{"hidden_act": "swiglu", "qk_norm": false, "width": 256, "label_smoothing": 0.1, "epochs": 149.8, "adamw_weight_decay_other_params": 0}
Rows from block 2 of a small image classifier, named by matrix and row number. Rows with one number belong to one neuron. Each number is 500 + 50 x the weight over its row's rms, rounded and kept within 0 to 999. All counts start at 0. Numbers have three digits each. After the name is the row's rms in percent of the matrix's.
Before each neuron's rows are labels from the 100 images, of 14848, where the neuron reaches its largest size: "strongest on" is what is common among them; "lies over" is the class under the peak. Only what is clearly more common there than usual is listed. The data: simulated grey scan slices of phantoms with and without marks. In brackets: how many of the 100, against the usual share in percent.
# gate: MLP gate (model.blocks.2.mlp.gate.weight, 768x256), inputs 0-127
# fc1: MLP up (model.blocks.2.mlp.fc1.weight, 768x256), inputs 0-127
# fc2: MLP down (model.blocks.2.mlp.fc2.weight, 256x768, transposed), outputs 0-127

strongest on: belly (55 vs 25.4); bright spot (50 vs 16.4)
lies over: bone (39 vs 2.8); mark (26 vs 0.2)
gate.133 121:574528508508416553493546483519456427545467601533499503560635435527472487530588503478413456399455407513558572485486497553475535522452504546528483516521560581452585553586426493487555492515534526493517496525440449464415424485539455546534576581394558462522411565479498512533486566509531431488439552504498451527512548522646514562489438525530458434480597518563546495467465490472499477508627
fc1.133 117:498482472477394522562512501467452558536438498501437574558582527513471593460439504496545518493509438460560506506522542438424400569477437553488462510588543451561555515358499482574587533475508460476421469513447480625472532481468495477457502536443525586606439485544440526521525490570608441496467582469546488484479443431557460489448466478490472502516552575500542484504393534513434540490459
fc2.133 119:526634539500399534492590479473521418541453461555424588487455427580567457529543535420535538505509478512428478494480449421464530567444498412541461511468481554519670517501563518532485505506437484511442435599513537476526516502479529527551522513540421443512422562541494516576485461551479447524576549461565541497462521447418552542384427563435519467510509600422547532537525479429583441490483

strongest on: chest (58 vs 24.9)
lies over: lung or cavity (37 vs 6.3)
gate.628 127:491470457509514477536487495465543506418444523514596407414529493527511419472393531484452533484553597552456514494521467461480536397517566553484588512533517483522487438486512406528539521579533434546595545557478546460433515421466452455482542495481521575429512519544486477531449446525484567461441562533497510549432497491526516556472542381514509526472429417537508487405480506461610602461489
fc1.628 131:548478516487484550497452451480551477583456425525562597515544549509507455560536484448402486528502439550533527495530503488590409513467540561454562501521463558554475482458467613486582402497505476400439598505510385484574469563509563535472496385446447471552405548535555597433515472427468453592560502481476509481522519562466537539567468488483474493509502577512536496585448479493510426524534
fc2.628 123:496489603538514519578527527552516454530507530463511458538522474666442412492397447547467450508461489509511502526549589463549595472555566475412491560565528536633501520467531448458489512498496576571497515524427501471476552506517541513477551443385474548452525412512473461501479485544472430479529567506481394556518490414444416443426549479542452486493528534467404490472548453556530490433492

strongest on: chest (93 vs 24.9); ring (49 vs 17); several spots (47 vs 17.4)
lies over: lung or cavity (95 vs 6.3)
gate.616 012:503478547376453424515519527566471485471568544520551528462570442476489585479486499480508446497457518521554538517475528461481403428490440460589450512481468398437535580513422540520567568497513507457465498610515572453426536579470411534400515514583456446462546384518532410498478428502489397540515491541486520428468523490595568420390553533538572525484477525526516494520594491542498448618460
fc1.616 011:558495537379481432478527536596442432432565498532513527526520479461517627437497467499494474499413518557534554551496540525448365427531463500514478450459475431469504554512438506503584570504452480494467458628509561508513551617456398531389502457553456446438528400566520416486476402518515419537509433498474536448512513440643543459496561490551557518470471515513483498498597506526523418567470
fc2.616 011:468431528417538438518552469540469533482443479506487519590482548545507497452460501498461505429458474515470504535447553510471490513548520480509467533435533562429529435507524518505518457535470536407570527555550520471487567520451508563565496495502525495580567467462519508484519478510503573553468470435438474500563553546564464484543486461500518422401464499439524545459481516560559506457461

strongest on: belly (96 vs 25.4)
lies over: soft tissue (85 vs 17.2)
gate.582 058:478425512430487516529504476465440564416600425469454593529486483474507488414493548581569503461486460455439471564503471560522508386449627563486532486453374428553470476501485490475533443486534555501522528539598475455609405484417517517485530458569475473459488451534572548580543487555508447495483548355436485368458492505530589537535512553539496456491457455510576491558495508531416467493497
fc1.582 056:541563489537540487480502511513525426566462611559533452511525524519531516563549439392404454619531496534550502537469548461455575565555413414506485502578591554432524469503504462540432579486493460502442460474457546533401532520535565477512477565453522486490510500501478486402439558463467565536512456558533523595595550525479412491421532478428486526498569523490445543456508502522565531523494
fc2.582 074:530523543581567451502477372516380483517568435478469400527521503447449544517538509535474466587554551516430532567428523560520523520519418463459519518563467438511548562481549380423501412463494552469400509456469464521563539547466582495527470601448524528492544412538548488540484547545485475461497531477444511456500461584528537585556497477461401514420555524503498596507511483553451474613551

strongest on: noisy (96 vs 29.6)
lies over: organ (93 vs 17.3)
gate.453 071:440565467476543509618468411512560545548466588471505510482448541446503516416483475499560467453592438467515477453449553501413526548453391506476588415569505430490478509517563534553489500439426483480565564485502444551461530544456466513446607457503446534495556531508475421466426488462489503474545407525529487561456584505490503524445536505552500376479411492527423507393504523543568580499604
fc1.453 071:452520478467485457530516458477525537495471555467558447511471485487502560423441424440576422455553480448524405390469589517457521560525426468521565410524513410503505452459540518513517517373479439438571536495504500492419510532438473532509634457554477563482585554503501433434421534462479492449508445474515446457494470477542462506480483534552507445451384505568446554411552530530578581521607
fc2.453 082:574464531531570429481455511546465603503499524484481451464506554386582546457531431463520494547516469557535512474458538541472463485492456462488482405474548468473450529445574425453457488511499505477555495515351500421507501553584517488595517561487449554505412525510528493554473501501523515483516547560540556493471515517528532520511447515554499561551475499530432562430599540517421576399494

strongest on: noisy (63 vs 29.6); chest (57 vs 24.9)
lies over: air (100 vs 56.2)
gate.258 025:518610588522534537483521516479515585414404565462509454417447540450461501519481485506508507456470449472627496552499500432478543501504487480571464457376517451454551513463455459570572527480481470558487446556581573514507598567393533561450515432593478500434518518467482551461534473530561568483571523491475434482608562513551466530489434523611464413536499416420552539464476500551559562533515
fc1.258 019:453494543629465536481437550442542603505416557435462471446493441475406519438500540496511542521535423428566395462534507458457538551473519487531504488418546531428536461508532457508473429500490487570500448473514521446510550506516481556455514495608496505455525565519403576480574509522513556472596525452512445530646536512544502502542449563601494547522505403452507631458434490551561502461501
fc2.258 028:555436542420462488475477533524528513552487463510498531416440581488552552557472658488477514552548491506493495450531488439510484450377568475504414482491510489475579399607492388479534564669530498525550404540549540560532488530534528460555553469428486471481528564465469491466454480451494480560472486473439515488516418453452451602417450499561484468474581482512516389420489513515525608485497

strongest on: dark spot (99 vs 16.6); limb (72 vs 24.4)
lies over: mark (50 vs 0.2); organ (42 vs 17.3)
gate.744 112:512524493425524567360448532488508506428395473530554471586479436573494458555531486453517516394619486521482543497524528520455539523514516581441539529462526419471494565493492462494558563585504471521531463543607573527425526556550491621531475465508454465495451544471479426560484534488508452492470435532451513561530498545525425465480559537410490488511558537575544448474523511518474468518414
fc1.744 104:575586505500539487469422514494458580582564408559474500535552616540502387564532491519390424564597548474460498438549467516445483559565535515449459510547433478497579558520464541565426511492528495474459496518508565444518519450448447471567469503501412565568571470459509388471486532418483459453536575514460528515518461544467498466539445482471437555503451481567577476422465500520479519487484
fc2.744 112:477456512528616482517663535512528506506518447477506431557397551422548572557452460533391505505464453534455567449437473548433438568450516489531510466546474569442544444467512547488480541469511481484583456493500513503340447440437478450533630534537496583465500593459487468477519573480531541460537515497642538511422448455431477500410448455557527497540432452494543492534560580535528432558559

strongest on: ring (81 vs 17); side: left half (68 vs 41.9)
lies over: organ (75 vs 17.3)
gate.37 126:565530499392469531410528531485479554542557402532503459431507502514550435447502440378548419523499594370539459477584583438491583529478490510573495479576514459482510500464488502495520516488539500471491462471485513578475496511444447503536561450446505453450547478458581444560602523497545495492433502558563547416498455561555527371494591513506517544572446434475490483554473490498590583378441
fc1.37 123:527485581564465472404485475481487523512503551505585587534545420436478427423606515557416519405447585470461423489521534537532542478573516440444425411463545492574467528449511407500481474506556497496481521570531472506507477516579512578520546437548510485509465443407576556476402554543506519507530569577558522492583476515524447414572499533481485518532498504473534527475540495592539499559428
fc2.37 127:482551512513486552446521575469547540474515431510501488528486508553450481576507500497519506469487401448485487539560476492572589544514551548598494441607498564485453487506529536616538505443446590462498489412446540511458492535494513594507525489498581501456492552534658443396587433554592489484574456488463559491517338493467489503561462426530405459536447487425489560495491520510509481554448

strongest on: several spots (49 vs 17.4); bright spot (45 vs 16.4)
lies over: lung or cavity (46 vs 6.3); organ (40 vs 17.3)
gate.550 118:469494538535480501487551450582489552504501579465463376541611472491515532469444449497524555445585531505541567427424568437461413444578418429470474541568467521408540535562502526477524579511487449401580441530489487538531543556557540542444512505544534568442510484479391376608504539470554529503448453470521477548519513454605445619545506473450542469537413440557534456452510407521512511486521
fc1.550 116:499440494519488566464581524495560501547517561477565456585463506480485518509534491452547468536506541597493596462435507484493570505478458551464537472516517491469487529497499578508499576589496363592517415454508548490466534475529478438516504503452577500415449563442575534460469526505493544409395473517484485530401514477572523523445506482472525553498587450495522566507522567441474606552479
fc2.550 113:503499559453457414423462493439479582497513550518484460452498543476447532432609490518515488612470374432556425529460480619561511526471381503564591570528512524451504541503490465554539478452465465492540504470562531553602449388481524512523466435509588537439436506572438605478573444388500547479493480430456520463453441514529482508477537438484469486463469535522471533538607450559506460511550

strongest on: several spots (96 vs 17.4); side: right half (75 vs 41.6); head (61 vs 25.4)
lies over: organ (95 vs 17.3)
gate.380 108:502516456559493448423512505609416518494476543524585438543566527560479478496540487485427460477477468522611508510419607552533495542552535487526533436469386477422507546497518445429508439467542454388459531496374476403570486417577459498468541520566526598479516471500502526433459475393523535461438510460494561514519470519605475586614599541579504458457498501559505461499475460554484454444552
fc1.380 102:513432410504520441484539569518423513566536434540447552412564543464512510504583546533512499468492535456503448432559550518573618476495504418511406637494533385489479512455504448495487427446455584450575445509551396476500397542518530520505541537508542547583506537514573459543584496378546483465460496503519474521491494389452498496532623525521435433506496453474446567505465473450582564426582
fc2.380 099:543478599515506472501514505580438528417508490508486446463417492430498397494429456519539578544532575536498583611464480420473506570503529504482513464545406501472412477543462523515428496493486594530507513514366485479459499613555473471460520462492469467496505542472469574452621464461511498474518463460436428475516616521471421508520409464566519466508468442453477501333532384530499470532555

strongest on: dark spot (65 vs 16.6)
lies over: organ (43 vs 17.3); mark (38 vs 0.2)
gate.206 118:511508527434459574619471536512527473558562495544529446537508503487505573584488479334458497600478456516429588464535452513554573466524509608531508505462544443463474594452572548503564447485481439486499441389593538444460491455533486523444480476518530460523457518488545516493473457532497595580473496474513533427471484578487456557551531469505425471481482461556496602557523587580439496449510
fc1.206 115:444445448517533492536517431433550605499546488525568505613552539478526464545451448516588516530458415590508453474493506541504521529548454531543495483498467500540524506506467552464499587504509516455544538608477601457435448459450517535528420470568490487485493468501464427491584511452544484473582467470506448453485493636528468434524459542482428517504447465467462429425575443458583579509427
fc2.206 116:450435589431470443543487500462400505645504523550489490509512502501512519514453479478529463468450456582516487478528533500545535379460481509498508579510562522531503445576431506502483513536442471477494499573434529531557442474587480411416483498447580513500435468623522569474509454450539537502458509517491490527603484485491456522549476458599442517477547506455495550588467421454526543481442

strongest on: noisy (61 vs 29.6); low contrast (51 vs 25.2); bright spot (44 vs 16.4)
lies over: mark (37 vs 0.2)
gate.741 106:553509511474398555462529492596548415535507439438475455506524568481567429513470479504534507413488440505549518590464500578516361526492504527509593386463403464436566472506549538552450501453430501492422509553487451507505493484597536510566462563477498484481494602567480474533526618435525551508452453486396503575485544427533483512497537455502477499519478595468543477524412559490467501463494
fc1.741 112:503454458585473525561568475492551470524536536585494537482521528510460445569503501543559571566511477461530541456501382423525504421378503532424538513485481478562556535506557445395492505448489517467398453566540508508439497553457430498468445474400467454547607456527495438585552507555470508561536533502536471498439492591383489450507505484456441575538514502396465452663522532449544491476440
fc2.741 116:489478514515467532587462510514408482534534505486543461414527544525549503443525462575486588611503508498519537455502482392541439493506461505528472495512433547540490417561535457442457516558471570510498421481536495517527497497421423494475544495578528466579503529429456493422446477461507473337518494528435546514524587539430480548505465491538496556491541534502554542439454395470588560463442

strongest on: ring (99 vs 17); side: left half (70 vs 41.9)
lies over: mark (46 vs 0.2); organ (43 vs 17.3)
gate.178 125:471522552527492576493420578599572483470463465443517456506511550521567453475593478520564508366448462601433446523461488450549373464448508509458414508541534433489470509493438446407529478549466523438561525440546503470549519570618554448572540615490448495491511487472490479431545551463550535459483431533559547437400509510413543465555496560519514456502415511458371463520366492504535502474523
fc1.178 130:489478514487495490457477526517459478453494511442409464433577520534558445428517539415520444390478532575563466555517482466557423433411533545482454512551503470566409511498526476528534490577561475528462532456488484496489562560603483484466483540519454510448534509568555427438542462588488540380506460526558442537434460400390501401466584494569484446448461505516469465479522498554462460493583
fc2.178 099:401462471500476525434368430527478533505532461459487585431457480496548511458485527455545485489445525592458487448464517510509572495534442582558498468497448545479404528426505653543499510520549465480555570528399536519540563485464572463573448555524465530516511489518496454450451532524587497439527462509459544472497523494490391549464551496531528551472484531450491573593559612498449465483477

strongest on: dark spot (100 vs 16.6); belly (57 vs 25.4)
lies over: organ (82 vs 17.3)
gate.316 088:574500527496527472494498549483556608518474461562544538530528529477419430546485425493473526475461592450506454459503513457589511481462428540511507520474520445478411465533546465516574480615536499525562563507533530536481486527579576455506470597527481483388483442564492485546576479525533635494449519472568404291519488567530549496496515429529453487480484494538562569508495567525504534454458
fc1.316 093:557471562455484498522477471435521587656515409533541527554509518459399389545496466477526537541541568416517481501513480469534506513515388605538578513496455472470384476469586512508522467534567535541652540478524485482492487520562533468493514564553478545415543427534470533516540501540493593462441469454553436349539497562511487513511544432534448476478455467501516557518554557496536501454462
fc2.316 093:487450585525436460503537521495501542462450531520559613501585482490492520457527537422613515413494515522496454549389491484408402547524511485475507510435458459492449530464477545463530504549493470574535531497512538504428605521432582469490568555513511458449589432404566525594484585450489424545408413510487497514569534541554550498504549539520525496613471529520523505538508522507533452428445

strongest on: several spots (90 vs 17.4)
lies over: organ (42 vs 17.3); lung or cavity (28 vs 6.3)
gate.478 078:507502491488442570346505412556488526528543549510488466538450567497531457405434451485565508451506552505536521504522519455506542522565569530547539431471563517554550561566501570546508571466523530514532553428500527456544604503429406522412505435580492518461494504463476442517416509516598530398531457447509494536513424553498589469491430510536493474563462465551469605451520442426534553512506
fc1.478 085:456550584550394549441568504461592515529458502557435465486514464515466473466395465454408502546581468396493478539484581478465405510423525477442556472444603476466485459408562544513459525559504533480562526541519450640551534572460550498440385566530590538500468516399592414551529525492486510515447501415469424493444508435616514538482519594503438535445472463494526530518458442480558468458524
fc2.478 085:516547506440477541553472551519499441547409594442479439573500457449562464530517519548487438420438544544408552542376552501555577449491503495573539523549578501532523484497418509576527539504451449498528553423496450376536456557543562534467527476476514505448546439478562543551499473418414466461450427590590586527491533536551492512551487526574437412412498543481544490533533557487481550522542

strongest on: ring (82 vs 17); chest (76 vs 24.9)
lies over: lung or cavity (51 vs 6.3)
gate.82 113:562526557398549523508404507538481468514504529508566443516585484500613553540419513462557516554553404585496431538466522511474477567525515494468472539558449569500547553579594525563403458402479496547551504564387478437452517448468469459458500498567581438536552446461409519455548483602483539474567377539494531468446533490453485437526499500472487476508464505515597482621479451486541485520470
fc1.82 111:474550533421523531478530475443467513505439500458495490502535511419531636467402497541401528560455497466525517486478589430460538437529559616557492490389542479534529494459480542531518494519562489456416573583524514467515451460460511508464567497462488467436510494554492508473533499600423504554516460478498383527555502509582486490514525578579500518442561622467512448515546415522579510509540
fc2.82 109:508517483441573508516482536425429540473515467451445431532544360557479506561362434568559464504532494516506470570488418498480483483464523520506469557467460452385471475493513468438469526544407526465502547472483555537516569436484583581510449474521489519529513453529420581567579518567479457566487508525496444569545491503400487452368436545644519540529561542502413476482553560554424537474474

strongest on: chest (100 vs 24.9); noisy (60 vs 29.6)
lies over: lung or cavity (100 vs 6.3)
gate.720 016:512566546489526503526606473498529456490548537534472480443450566520529547524475465537515612510483561462425571490625428499467399514555546427444469458490476515470575508479553511440501560456483495420483442552492428490445553542452437422444495408465520495526564432546527557558352541530421481482510445394507516589465547504518406544554565427583528548503556483550474447528403615444557502480554
fc1.720 017:497569457509556533558538549477553429480525525452490542532402470508523534576476473471490526492437583480449388534558499490524390452505520515474476514477420445513496483474514539543478609413495518457536502493505426476463551514467548490446539404477545425500443442576569473571410489549478443517464488502518596435508461465476473583454518404481484472514485466573409559415465533480536483485557
fc2.720 018:550527469503562474559528518486464575488623444599457530515479514604576475400482524466493491405484490480457476506568519557546476627547420447502490507489469427432468513510591487453517534502580495409456447502416474504444454503599436430509552521424478495537604634471463502522548583490566459401563450562551459494443572522439415503501594414562555465563454552422494491535538567583457460478531

strongest on: dark spot (63 vs 16.6); belly (54 vs 25.4); low contrast (51 vs 25.2)
lies over: soft tissue (51 vs 17.2)
gate.86 092:425500488510506540556489524468540481473519577484528522524537495591431448481454476477514503525501448577525446584441544428514480503466515594377418519528461430544470565564366553530430584523539489518572475548425475535477490493495500523444430546570449530480510456548469493568408556448532516482536539542507519453545515494531504599473482508528533445476508464532446463501533566454500468453445
fc1.86 096:444501518474487530543574498443587466450540494462469514482557516603399460500475474447433502498550460553578469585476479407501487482432512553432465489471485452570421558492411507548378579489603469556606427518414480458507555530503511489425451519556458455486485411486483461460442512515496517496513549546498502372554522466555503578511512511499556441468508459551464533499503598522500482508405
fc2.86 083:531602498533477509466474540516439428442523470508477548435486448507458528484529506518552461471593522479405523500492446610556463465534447425563465533539493529504453537584475553451587463523454581599490510513537570627490477421503584548485506472533451443512426438494542546503420457491475512502403468520529558424581473472505530526462484460532533535481522414500482473539525460517491499474491

strongest on: ring (72 vs 17)
lies over: lung or cavity (25 vs 6.3)
gate.330 124:561549474398475589444518550515516486463510521485417515557454515627463518462357463522416569578427416570525505553574494497474527484469460533531477485490457527489525447431525569523542446378451525515499559442475568494430456524536549430526482582513584510491492513492486495495550559542449526511500559508460473527505600513535528554411510533433595523512494505519490470517428588613490538549458
fc1.330 115:451494477490422515510593478470458539567477540526559510445474446524471525506632480382446424466463499491573467541506551626546508485593507400602533521559430466429442571425484544484433577466501567524515542531561503455468570484507409511474566481608469454535439609366619546556524523443497527416519528418388505546478565489507474546485540473532462504534470396513473647481511463491409456394582
fc2.330 121:454501469550455479539510516519547431471424439525533509546357497467531536577520516444452505550522480512485527519441500583585488464548511483410464519447514511550510488516485423437521484509546409498384446494456488539519474571528550557553555511452479497407414551522508519476555578410488381507517477592542416503518575547494430529575482539554453423487509491570543455456360564478548510511454

strongest on: belly (69 vs 25.4); crack in bone (37 vs 16.1)
lies over: organ (96 vs 17.3)
gate.19 040:502496354550508473426553512491403550444496472457512434555557467525520522556501484486445458381542503600471541442461608569475456452441590453484490495497527507535537535568596472426564410466529534446569456407481522497446416478529444418524523546581604460541571464432511504397481541416465517443431481468520473466490532501481456459474540485508481538491518509535416584468513393472430550411600
fc1.19 043:478505591466541555501466438440528406479507448562535557516421517553490430478471489441568528646428476459520481539488411514543577572520444465478458548558501480476502481427422480582490615510494487517419491547542491516557544559423546507526484525444449533446413536576493546583475467545463536535532541523539486495500490528521571467479458453409517453561496505426570380551516607519519536584424
fc2.19 051:555519427502472489479539582381572394495464563493521514607511481566434492463474531556536518533561522422451521523394466461562475464497448482588520566496475487532550447450475415528494455538470416421527472441574532494480536365484489544448515410428489469595497495446495478544395491589494522503502598602524551464445559484427521432453487482417473531421485407476540530585533551544480521524527

strongest on: ring (93 vs 17)
lies over: mark (50 vs 0.2); organ (42 vs 17.3)
gate.708 136:509519491499464475495487528548442530464547548475462528569579381542536563511588488473530428622489559508531576432581565461448456530570550467595475494543490487466485456473511471393401558463554443536477497555550405511526497512489611461457470465455491444549556508387505544457428606452452485560497499476479486518360568449603557467532484563507488478523513503517486543479540525529478504543483
fc1.708 139:511522472556478496529490426517454507495524559485455517461605480501493504426512537470502532506470578528545589503506583496428524552528630635551509478510539528372486384518509545417545510435500415486443537587476434500593599468485526409380574467464424505549565499505446499481438534448510570527493492509432487532380498444588427498555543459443470428500479460527464532532547526502459480577503
fc2.708 119:412435538533479527551418477465455526586516518531514489382522521486449501536514556530533498557438469535483519447543464463475499508466580577514533448468494516452436509461569607612503504625451473519553497421533469394508514509586486501533496673573594547513495428546539474548457536436539456519551536456571575399433462472554461345530564521547447479482428530482463502537573533584527435486553

strongest on: chest (97 vs 24.9)
lies over: soft tissue (52 vs 17.2); bone (46 vs 2.8)
gate.306 122:502410536396535505535607548506535538525475455474490417470466470502564482550424460502530475409496593551485492550503496501570550404505519500483536491488448484485590469596556521497458465499513514563518510476508537499500466435533522479481566529561520473504381445510506526544495461503517535445451531548524538585396456499545487492474503461521410457453476578408518508390516465444473577533491
fc1.306 124:528462470489624521537407549565460507462546449498542537459436441446498518471472506503475475429506535520395471566524543471489552528475527437526435507451368449519454470551482484543599511492551445551528564537471568517495473568456497533475505425552477529524427412518432522446528521572490462438578471427527514532640463486531489451483512506529518420504502431457495476503533383533535508510547
fc2.306 126:537564530537446498543461482520566538443525472503463533541500499530486471513472555481600550457508506481500549454471543589480587450465545572434560515457578449559531539449530549546513539449514471553457610522508497548562559455490476498558497480495513558471539472595518523513524490460465496469466529464541532519415435514530549450477521440553545524432520471557555592527493491408424534460512

strongest on: several spots (76 vs 17.4)
lies over: organ (62 vs 17.3)
gate.48 122:501413491422390524532457509444515527523471484491474402551421515501513624532468503459528446535447429493487473485513436529503426496543462477413554525436489428483465434444509471516564425399521446471504544439413444454556470456481447482525524499502570468479524447487463552497448459505550464484556432575555474489453447477490477492577531505516483491490543476530468511601468453543488578446546
fc1.48 125:519564572500603541527424456549517556536490503386502415455469554568578423489505477426486519523555446474477428523468448459550473491418498545584514453578475518593492501532487514443481521503491429558490412560554518447518528371511446560425376534513476442478569510568511477414542457604528575509453594459490536522451505551523550528478499482480465514460481444524594553488475532522489462522497
fc2.48 115:494380502529492510497533462536507542504594464461504437523442553432515503469537473481453525478461449577531500533476508441521536559565527520545434473555534428545525506509468481392521546521542490435426546481409578392643490527461471524555508489512417439499512593550611423596458500520570523545520523536429510530546474456481487591450438420486528431493434536588510470478473458580520516426447

strongest on: ring (89 vs 17); chest (55 vs 24.9)
lies over: mark (51 vs 0.2)
gate.356 127:469517593449446443523438525475595572449489482569571493556513469532519548440461496519591498568548514553504389556488550488446445545560409559550472502433447405548523541493420535526544517535484454497515556557506492498561451519521467539494518545514538473437495497556415510456417410553487475379459460505396531477394458503494474449480439609474522619481516498476520485541447437512549502497515
fc1.356 110:490410427572468474494534445566516473542479523440490603470516471460471418430511548476472499468515537504447585554561416513517520503436556473513470493541501525459543522559564483505509508469584430497490582430506470401513446488475516510530532493537427505595419510480514589566603549502536487469463552556522466454480524541430560553488388485449586447426528487494467576527504472525407530570477
fc2.356 112:573536512500458579460544498436540514494529440590490534476482489513433445484532525560429476588528557525397378457522456652552487535529448455414505498496451476498415554496506482530571488380408557442462496519469450580489509591511533416430538501567492524522481465542472436590506562467486504488571481491496587471514449463452547532463536482473499495569538454489536485522475568506572461490498

strongest on: several spots (75 vs 17.4)
lies over: organ (75 vs 17.3)
gate.228 077:479486450566492540498518443396505587520453424486482485443536483577568531487600549483438479459493511546496433374475478434584494544478520592432524560485413552514537436471466533430576459515483526460586597510490449487552493460441546476494450500531540437557477473474522491502543492447536524566470435511503494523473406433494484459541545420406466459449537494573564522445486460486512439458463
fc1.228 085:460540498508471526465515486440542647482514502451485491455489422568488608447539542516522553536473546493529505497588489447578527606448434608497529461565502446421597426514442471474430382502500431514449489504494442444537562469463521416563558402574502453528525527487593395440459510541509498563507558563540578503517420481551527460555471418533565558525585452551491459475472351464527528497519
fc2.228 084:497640445459599559440451415526578463519473435473434549489441529492571508440423406509507601520498561525519538548509452498496412459538497492511464460476518509404551589501503542556496528579506536433439418536446502475499476512493434521445412445563498543447454546541486497574530542531466540517538492538429511422493498559510560531484542465446499449459468541601449483539471515455504465600491

strongest on: belly (99 vs 25.4)
lies over: bone (93 vs 2.8)
gate.184 120:523557435496523465497558432499553487519414516494492467569543447598529490600504435480553432516491462410547496525518455493547479541491483575452617566466509630519549441557448567532387527521531491505435497501499507504499474503450561522564459563479533464546481534438502366400509516539524506549513462585548494438525478470538535509500549550530533427454522487497547482460488554501468465521502
fc1.184 122:466516551552484520491500578529442439518602438497456541531556512478484403456419508569536575544478562509476616479465488583609484502529490409412533528579526468523503572611463400546499434441552484540464485471615552507476468527592590405460528453508520434472480581544504440546630493537503456536463456491495528590536372511405398448507470511515431516562562505423444521578507476425479456553545
fc2.184 127:436448402481469426525451441465418459570464463421534523537350427505533544489506582507458484560479573488523479470398410520473475547523507464445477530482468639550388491489522489446536561534479457441488524554516481488494421512518501483526590534530506489497455554490493500496597455476454522519548387563464511479497480456566402490490484542569489558573468476498611596484532502514545448544520

strongest on: dark spot (40 vs 16.6)
lies over: lung or cavity (43 vs 6.3)
gate.85 144:602498494515585622502504446489521521435571523578512557482419457459460478565501425592540416485502541474571537521560476549415509468491580559412461494545579470468509479468535343472418619415568456432466567554491541469504519567562545457511521527438572599503547494486484412483496509490562484491489532551481583538509506524430481465588467460403524515403478539527364525514560458447475589494483
fc1.85 141:539452495539449499558578526392451513469544510454508500525510525486496530457531510468485545474491519450473483476502490389577552463563488532457530498473495538572539528537564582471497425586497555460449457523563496468456439444439458479500586479505454397552547455536511462544465556587528539516512379558504509548441549422531511467371606468558551534625541540460621535477438525558556480574515
fc2.85 122:580523530452481483499570409500442397484506526550555526596582532477580477509434458573469522401463455537543522515452429471496461556512484486451446472455606423464530481557518493557422534464618502442521474399479449506478576550502520522479524520502458543562536532575509430494527522469489458551516401513527536541496472542523533427441485512462581538434513573498571521506518543460536512459521

strongest on: several spots (83 vs 17.4); side: left half (68 vs 41.9)
lies over: organ (54 vs 17.3); lung or cavity (32 vs 6.3)
gate.568 120:450479465574485455559535492462494575530438546509608514531537489527417521555422381637537460447510378539494587522569507467540536458545371451571510449461532574456470514521560543573534541505490523502513497491500425469591517603530537498543505507550446567484505553555550506489448423501598442481404495496510522392473534504501468383539449504525529498503462442509436525438506471536491486455584
fc1.568 112:494569504511526512467479492499513528569533435472454474462437473490502480538568505418519401564546490533459502583483458402531464636480370509440475600473579477508550458527531532489515436552508513566521454506492466421634562586501479426495421440558520570488575568536519484508442431439554483440514508475462409561464502438558475405478459498467458515464458383588462492588499412450543460488539
fc2.568 114:558581484474470498575401491480517553556453540507471471479564465431512477534504493523502513468552563420593523540551530460451448532492515508498491447473455466558583546481566454471504472529481431522560452483572507562441518498470566463439461383585518542549482444517476426455592443565515416540436424443542514504441388563570628479539564527541554424543588474551571559420594479461549502543558

strongest on: belly (83 vs 25.4); ring (38 vs 17)
lies over: soft tissue (62 vs 17.2)
gate.115 142:557495485460519501500491498450462487450452508464445556464569499501560555485559502524498544524548523538605541528668450564604506439495581614465452499444486457507369491408500555481590463509564471552578535514546565463519569522567573511405483483490409402496510456510452479459527524510450512476447565457487502588497533482476454532493497509555507464498421513514487428443556525516437451451426
fc1.115 138:535484504455461426529443477411497502465536553483513555464451520520420533462381556482413496445450492516522537520460510493505567405526509521497561405504539543579471455482475533536527466595453396439417522498476607503483506451504351443501490483470536488515429514563559471571488393591537477462450495456459507577539539546454448558572516470463560467599530480448537474496577461512495428424512
fc2.115 119:544448555389492530463553530509489530496424506498475483571458512398478481504415555554500490459557465393505447512536476567550565478528505449518434533480472591534613485513504420447594576463422537448442423530519461551536490480541490465378534449477486473540501604455557639557434551491465533474538540485549456583503609469463498508585549446503578560532490512537445430424489422442449451501430